config.yaml
train_examples: 73750
norm: "layernorm"
norm_position: "pre"
activation: "relu"
qk_norm: false
widths: [48, 96, 192]
optimizer: "soap"
beta2: 0.95
lr: 0.0029
beta1: 0.95
eps: 1e-08
one_sided: false
adamw_lr_other_params: 0.00077
warmup_steps: 2000
adamw_weight_decay_other_params: 0.01
Rows from block 10 of a small multi-label image tagger, named by matrix and row number. Rows with one number within an expert belong to one neuron, the router's apart. Each number is 128 + 24 x the weight over its row's rms, rounded and kept within 0 to 255. All counts start at 0. Numbers have three digits each. After the name is the row's rms in percent of the matrix's.
Before each expert's rows are labels from the 100 images, of 14848, where the router gives the expert most weight on average: "top examples" is what is common among them. Only what is clearly more common there than usual is listed. The data: fractals drawn by 1,000 iterated function systems, in grey. In brackets: how many of the 100, against the usual share in percent.
# router: router (model.blocks.10.mlp.router.weight, 8x192, trained with AdamW), inputs 0-95
# up: expert up (model.blocks.10.mlp.up, 8x96x192), inputs 0-95
# down: expert down (model.blocks.10.mlp.down, 8x192x96, transposed), outputs 0-95

# expert 7
top examples: dense (99 vs 9.7)
router.7 111:116100165122098144106122172140093075113142134120067130113108105102104119149162100109175151131110140127173127159093113113159143111094104135078107098148113152156090184145098173113105154118143141183141102109094123122157143125149152153122140144159113173169155133128143141140132106123095137119
up.16 100:139119164093138114110111147124150172125123123163149141120096126140112084118135096070127101136155128098073105136132161124130099139125102153160112151122141127126132078153110113117127183137129111120116125180121162136153084127136125130154111105148097107171140133146136141120096112104089091127
down.16 100:098137131089165142124120091099132099150081108101137170145130125109150109115173154115142122127077122158131084144114126098151135092178126087126154139142098126165126131118177070152129076134163085146141120162104156159131114104113179118152134112114149168112168100151120149149119095109122150134
up.17 094:108149071179093153135122147159127150159155117151126091153130134133143117122135109109126114118155114144105103182150140119166116115110135108111093123133155109141113098122091127170144128138113134112138121103151093149132170156118077131134166129129151147172089107122124110148122130145150139181
down.17 107:182113162131145112113131121110069127102141105108107128130173144136125147105131089124144130132141183075115130154163074161084115165176128157168109135140170139120152128143095144102139146148105101122140130096076110153122160155156142146143139160163109117101114149115143146090141122097116097142
up.18 103:139188105118130110169114139142107104139077081127142107135077133135133127132108155132123157114131109191119134112146144103124109131131119151128155130136102142149105082140147175126123144130136090132142078106090105108170147155163133172159093085132148152135117139116133139123171146126141144124
down.18 096:131093093129129161091131113135106124145156172083118114143094132134120105102114106137119099150148128082113137123116125160164165151121109143161073106103112101147156188131132088171150184102104137084151157137157123136140148094144081129089122159134134149120090129117123142057133160124183143156
up.19 106:135104142123149134129146090090142174123135132159096145118133123078137188127128138097137130145107112187117132120118096077108127138180124144132117150128112150155110165150129146178109148091087115151095130156152114170126160126162142111102107151125120150172087140171072128166126146098096126151
down.19 099:111142174117119126106122112155137143128094110140132156150142136121143109134100132120158132131148118088094118129144167137136050135099121118131146124143158100146114135115129149108130108144099114150092149104139109134143147165124161135135087125132156101140155171111174150081146154130123126105
up.20 093:132118169151146108125140137087109172127115127136102114102130156118092111119085122116170119115111130125166141132114092101103166119139113146152138115113140119146125125117160083160164105156100129115180135162129118101149148120093147156098133100155101106152121078097178117122136098171130131115
down.20 097:101110145118155145135127124136153129116154133137158118119120117143128176159128164118089114137139140096100129127126162136167116150107142088159163117060163133159130093135138168127113114108131158132130155112097151143125132155176098115157152134081113135081136139132129130100133136086146120156
up.21 095:140140119121115111118126132124158122118177105141096128137151144116163138170111101150098159107143064135071084156155154135191130128169124108115127124145113133108162087140177115120134108081114137105119140104074103166127158184100130120134162153119153129078125111123139096145142160100147125152
down.21 092:168127129127133104136138143095135099125110112133075107096120118140095139109120156112148145090179166122119175154145126127065120107094121128132109170124150150112121121138147125141132168163166168163120146151161152146135095090135096102131134125178145132108136131120135104148166133179122126137
up.22 099:133138112090133160131105118090118156134119085126073180108132114105105054119100140155112082137134153122124124145128136106113134105119117128068117137089135124119132093098106160152129099170139127132137115116143171147161125115136100126111120104127142104100132115147164160107161122147128113163
down.22 097:147153104116113117100106101154143130146094152139135108107137123159144097112118143106150126136129123094127098133137140105155140158130168092120106108150110070100075132123138119101096132102131108108125125156122102124102076147182147130108142115122061119146145176095114122138122113159129097083

# expert 0
top examples: dark on light (100 vs 30.8)
router.0 085:111139162111163124136122122136125133081082130146115111115118110129142106109128117147082147094191163147136133142141092105106129146091175124147111132133125155127099151138111058109162136114087114099134140171108111114122096147087165113121119103139138129081133079100116147130131132127112106146
up.16 115:161116148083125116128137113143135133160141055090136123123146138139103121130134110096148098153143139065121157091102119102083177117135144139123119162133047105142099160142105136128137115137153132167127139124101144126134120113106124108066081150125111149128151181147180131136129120112086113182
down.16 105:113145093149170112120122155128172163115106133148108140145126137112147144126107149126119154087098126138163104161131100171145110177099159112164078127104106123114133077137124090154123141118081142132142119120134150147143162091130123124111162122134179119131141096127106100155115089169141127132
up.17 084:112133139169113172124109094102096147155134141146124129140116146174171130153123106117119139162123108107095185129142110133159140110125132120130109141132123079149122117111119116089099139147112109137151072122138137160142158191125115146113098128102075119113141158144140100133126113115150152117
down.17 090:182123102147149127116119129110131125106114098107119113084139124134116089111101143103167119113101170157152138140146110147112116140146105103113098098171084144107155055150145130166142132115145147106115137113112097185124142131130111143134124142148189125104147151152168146142130131113068123169
up.18 092:119138184126135137135117169174112142191140122096162109148148112132110177099106134126103153090133107144157158090129136155146155115119100166079142110092117114099122168169148135118133124108127158151109090119147153115131134106116142157144171125173157142168104133085130076135122102139128102157
down.18 094:128089109153120116118119116140178118061171136181115098122148138105104120158146101122111145104131126078121127126107156100157149126097123138128144100174096166122129068120112164149114113151102086109145159153127107118127134173154170125105134155088106127076149118094084161137130120144129135109
up.19 097:145155080118111119136143127084148139120097128133147142138158183168148148123140157099140118138123146095147169123108141094113137137147155145128123108141071116123153140129138142170183125163135144142125101131128127144117113139134109145134143145127154172140067117121106144133143131127097177115
down.19 101:087132131157131164137139135137131084191146103129138128140121128135108129140170128083111114138128132110187124138106090180161132089156152120165114122166172166107124093164091129123103160137176104119141100089145098087143087109108137133103137127093094131138151180132091173108151135153167158085
up.20 095:135154095134128152147076103106079145149122079112155157146114122078115100132164125120136101127135164132131122097144184122149124128098102143122114165114144101150137128152138103184123122143120155160112115093117141085170109119104115132118120113157136110132120103154143139151119110112130111152
down.20 094:134155121128123123145129165158140165086181118160134145135160125152099109109124134110092111101137112095113145122126048133150090156124131084118136110143139106108095085118085147152117125121152120118104093151160108154124137131154139155135143139143119126109151159072151130137119149132117109139
up.21 093:089137100147147125160090112139156077087094138109186161149151127116163139127117122158163107114128131087135123063129137109147153165124143115128134132146130142126122135153115108147137132129140124163133144105112115097138134125121123113139096117119108076104142139149103097084087105168147126092
down.21 093:138129106117093146116102194157112163115131146117117119161154148137138129129132154116143181110157119142124147174115163145135138129097085078136099132145092186095146125086099112121141118100136146117128153146115135148097127112150115142164154113098081126113113093149163154132064144147173158143
up.22 096:132125143087148108123122119145104150105127147085121135125124150113114145119152146141108117064092138117149153118158117139126124153132088111167183115135115126151144108122128185134150150122122086116135142146142108157121194098138116130139103129082094155099094162104104118114140134161135131137
down.22 096:146068131159086137147128128109138138149133169142161117138130125125141113155177100130149115152154128095160143138132136108107133073121114144135095094125129159134155097107147100166103086134080121143122135141135157109121072137146164147114129103164105161115142134118188119143109132101121121149

# expert 5
top examples: two maps (79 vs 25.7); sparse (76 vs 26.3)
router.5 104:119153100105157094095158127122150143125142156144154123135115142125165127101098165128116120147110123113123067099193111148154114130149149103148156172159073084144152085104177119166120118136120130132127117125118129144134125102123105093139119188141104103090106172159103125096131138068114099090
up.16 098:126171159127133145143167178123173159102130158127116124130125112162131116126133095129078140111135126098136118090143106150134123098130154109116122113137137202100123102170134125159107143124157130122112106120166165086098115125153141117153152112139105099126150119093137151137121129141157143096
down.16 120:132152169172107113092133135150115127159160132180138116144141115130152193154100107163149118142133166117083166148127131112105153163132128135114108132094125098146144122112106080095148136089118160134143128138103097157124130135138156138094089164134161128120099131113108133134115148113193134133
up.17 115:117073153100112151143097123141120120152101129157184125133134143132119150126126134144113132163137092119122124117131135105099135129134162110156146090142086106107139106127167081135100083120162136114122131126155133094083141121114140134118156124100107135125124183140136157146145119152072145140
down.17 109:191148128119153102112120098131127141105138132125084155118118093123139145141151128129084145123126130147156180127152114123141113154116091142124099139143173119156101123126079140132107138134111187166128118152131139146174126061121098115099105160131153118150146110118139120151114132107135128132
up.18 090:141121143092115122119103129111099116123133104106151110159164165147118137140123135092113147122122146130149121128107113106079116157082113124134112081107121108118138150131148157145174135174163174183096134132113099112128114168114086121168142105154137105119168116139109070122131098132130099143
down.18 084:143129142114105062114159119138149132135101054131103123111175142098108120139123115160149118148131165077131116133095153153164162135123143099123114126165143138139093136098103151156115091091158117109156150121156129121138139132115146117110086145084125077125141144116138122150116143130072078166
up.19 085:141149132098101119159140137157083154100147126135155147121112148140117122164113112122166098138135154116112062168160129129125142085114144085131176147116150104112115139103135125117146110120137106121112142120181128117114090148134136101168124142171143095105080154145121166144135120146114128104
down.19 085:132110140172162155078154110105114121144100144110097102140138092133140141160124131127093166124095135137147150105074150128148112135135125154121091132122134151134136115133128078134119104144158119171117139101125132150125111117136142129100119104107120185151127118120156134125113174055096143153
up.20 095:153130137144122157132127129158114142101151150135140101134117134072054114122100146178136099118133099129143153133123131123106137090109120133109102113157146119136101135110139119137160122098127116117107137132182103139158137140097114184151146125141112104122091120085136095135089194177134138137
down.20 100:127152140091128096125154140102151149136139091098138203103128130150171140106176103075102144131162173106126135121111158111128144141112144128138159110077129135106142137133145114128144122120135113157164118121123155096129161102163140106112085129136148090133083142115130097132137078089104107163
up.21 097:152176106144116087129082124100144155123124104133137128175123117110133143136109142119099119110123119123151075123122124119161121110154089142085132146166141105142096130137113118126093108125157112148141110146122102139089112132127160119144170169170175081124139108075118122107103145134096150148
down.21 097:185143113089141145090145125154164122117157113124115132111140091095166113154157147073115143124103156167129183159130116152115175148133141095149170127100130163164093115121143106137161143121130132117117104129164122189110117133112095141114149131083132126146125112136140185132122161103130145107
up.22 116:166104111120150137100151114143142130105062143137116146123158102128074100128144149152082127104139125143137105110134124147122182123155149135098112175124124152116141165148151116145143111153125132117086131140166106151155117135109109140122098150136109105135126132092144124110116114121098121092
down.22 115:107170177100120106149100116123076149145136118140120139115126102127118146113180080125146138103128104114148143153129093142152106126093117174170163101133124143159128134100107090098133092141126102106097160118131187115143103115154128120172127072135094103111131093166130121144131107122131139131

# expert 6
top examples: two maps (100 vs 25.7); sparse (100 vs 26.3)
router.6 110:119132111125163144140102141070138140076102099130121146069130081173116121122093107107139102150126084104129094126140146143158122119082149149148133105117167135133146157103131127144085121128080111103141134124068108131088126137137100140118151132156119142156134109143105130070090127129133151126
up.16 101:143138103089132139154142113109146163107135159121131088140133092125121131132128077134166152155189121131113133180147136085160074157167108146133115099113161098142118135128184135108087137127091179071120132154117148124155133151120100138135112121161122124149127103146115142148109102094090136144
down.16 101:168105116128174129140147082107129094146144138141137156131134156144121153134138168148129121145084127152172195165110088135141144154106136145157121126163128144146127079147134132171128136118103124150138108133169142168095113091137124114109147120050088134124149135143108107153161138133135100095
up.17 088:126169166130112165124101084107135146130089088137101117103114146124113105182192124136106104146131100090139145121115137134101142114111105146167078127104124112128139141151121158134143151160118163143148127044140153094095115140127102080119105101102123108114202110124105116103122124086133141120
down.17 084:092107108101122111153148107075100088123128091124138159149180136143155122088076177088179144118138162124091155120157130123104120157176154150100106137111085113136113119118094114124092127137111143115130159151123093125083127148125122115112141124160171116118103121124191141104144116125134123130
up.18 092:132125142085125117102137182150073094140173111100131158099099096129100095144157135123119150143118114133140152121071118134150112138146149155082115098138112128083126134166116129150151120082179115143136169112108117155152118087131138146145115096136177119114140137090132089112144116167095143116
down.18 093:119151077111127088139079162117157132133138184145119162112127195138113134114159121144152121117085143149140096107192136160105109106138129141170112119133123119122094083121109187103135167118135156125134088116166109130077110147119125110149116136138128129130077134134089115124117145100123119140
up.19 087:147128141132176104145135119149118127165142121089130102169146133091104115159067148138121170166122126139182146092122122167132142120132165126125172117112096091128100110153124102134088126152131147137103130096174142138168148125133118098148125138140149126114135154150100144162114123158121116099
down.19 089:120157130171072122106158134087155128138149149192132150147128143126137116110206121155099131152118159168068120121125097115122126067168101149140167179144154133157124119114195102140161169140135099099136113126108129120116127139106129151089087109140138161114112142125125149148096155108092154160
up.20 089:123116154124157114152109080145084135148138107158138132123105061081158146164128113156100124113130103135117111145128185157100136127164116157117142133101156107152137097122113113119101115143085124122187097137107154133130128130132132096093088147120116133111137135119131163111143131140090099163
down.20 092:097112103137117121157162144096129172143149105106118126195149147139146153124183167166177107141133123179147167133066038087153122105131166153130117139142097115130158139120133095098142125101109109127155139132159125152096105155086157112117125097126111128163118132124142103148131110167167115121
up.21 084:130146093152168132160102138141147099107139129110107112146108134118079144129076168152090162121147159098163154102094124124119105095132140141167111134119138136152135142151122134111098101132164138156158133155107178162139094122133127142143108118157117176123103178133130145153178112152127105118
down.21 080:098107121141110166166126177153114101127122132135137173119133118121152131144142131139138154166125127124114127127100136141147134092156151150090139126165116128127094111124099091169156148131148138067136150110118086113106152135103087139138150144153145121150128175165114109132104141110110129147
up.22 129:139123110130124129131169102097139130139153158131107126107120127139117070085157129109157176170158103140186119161137129085196115151153109125148129112127138155131123042077151136164127130129112125131131124135134135137145141136152111123143107106133140082145170098125113092142116120080147119144
down.22 123:134101078137138118126101135136157104136105123128121128114108164184193161164149128132104157166148163162139131115142123166123110150140119081163111129140116136131158122134110153125128123130121171164155132099145148170150186138108067109121148161103118147104144123133109118108162106133133123117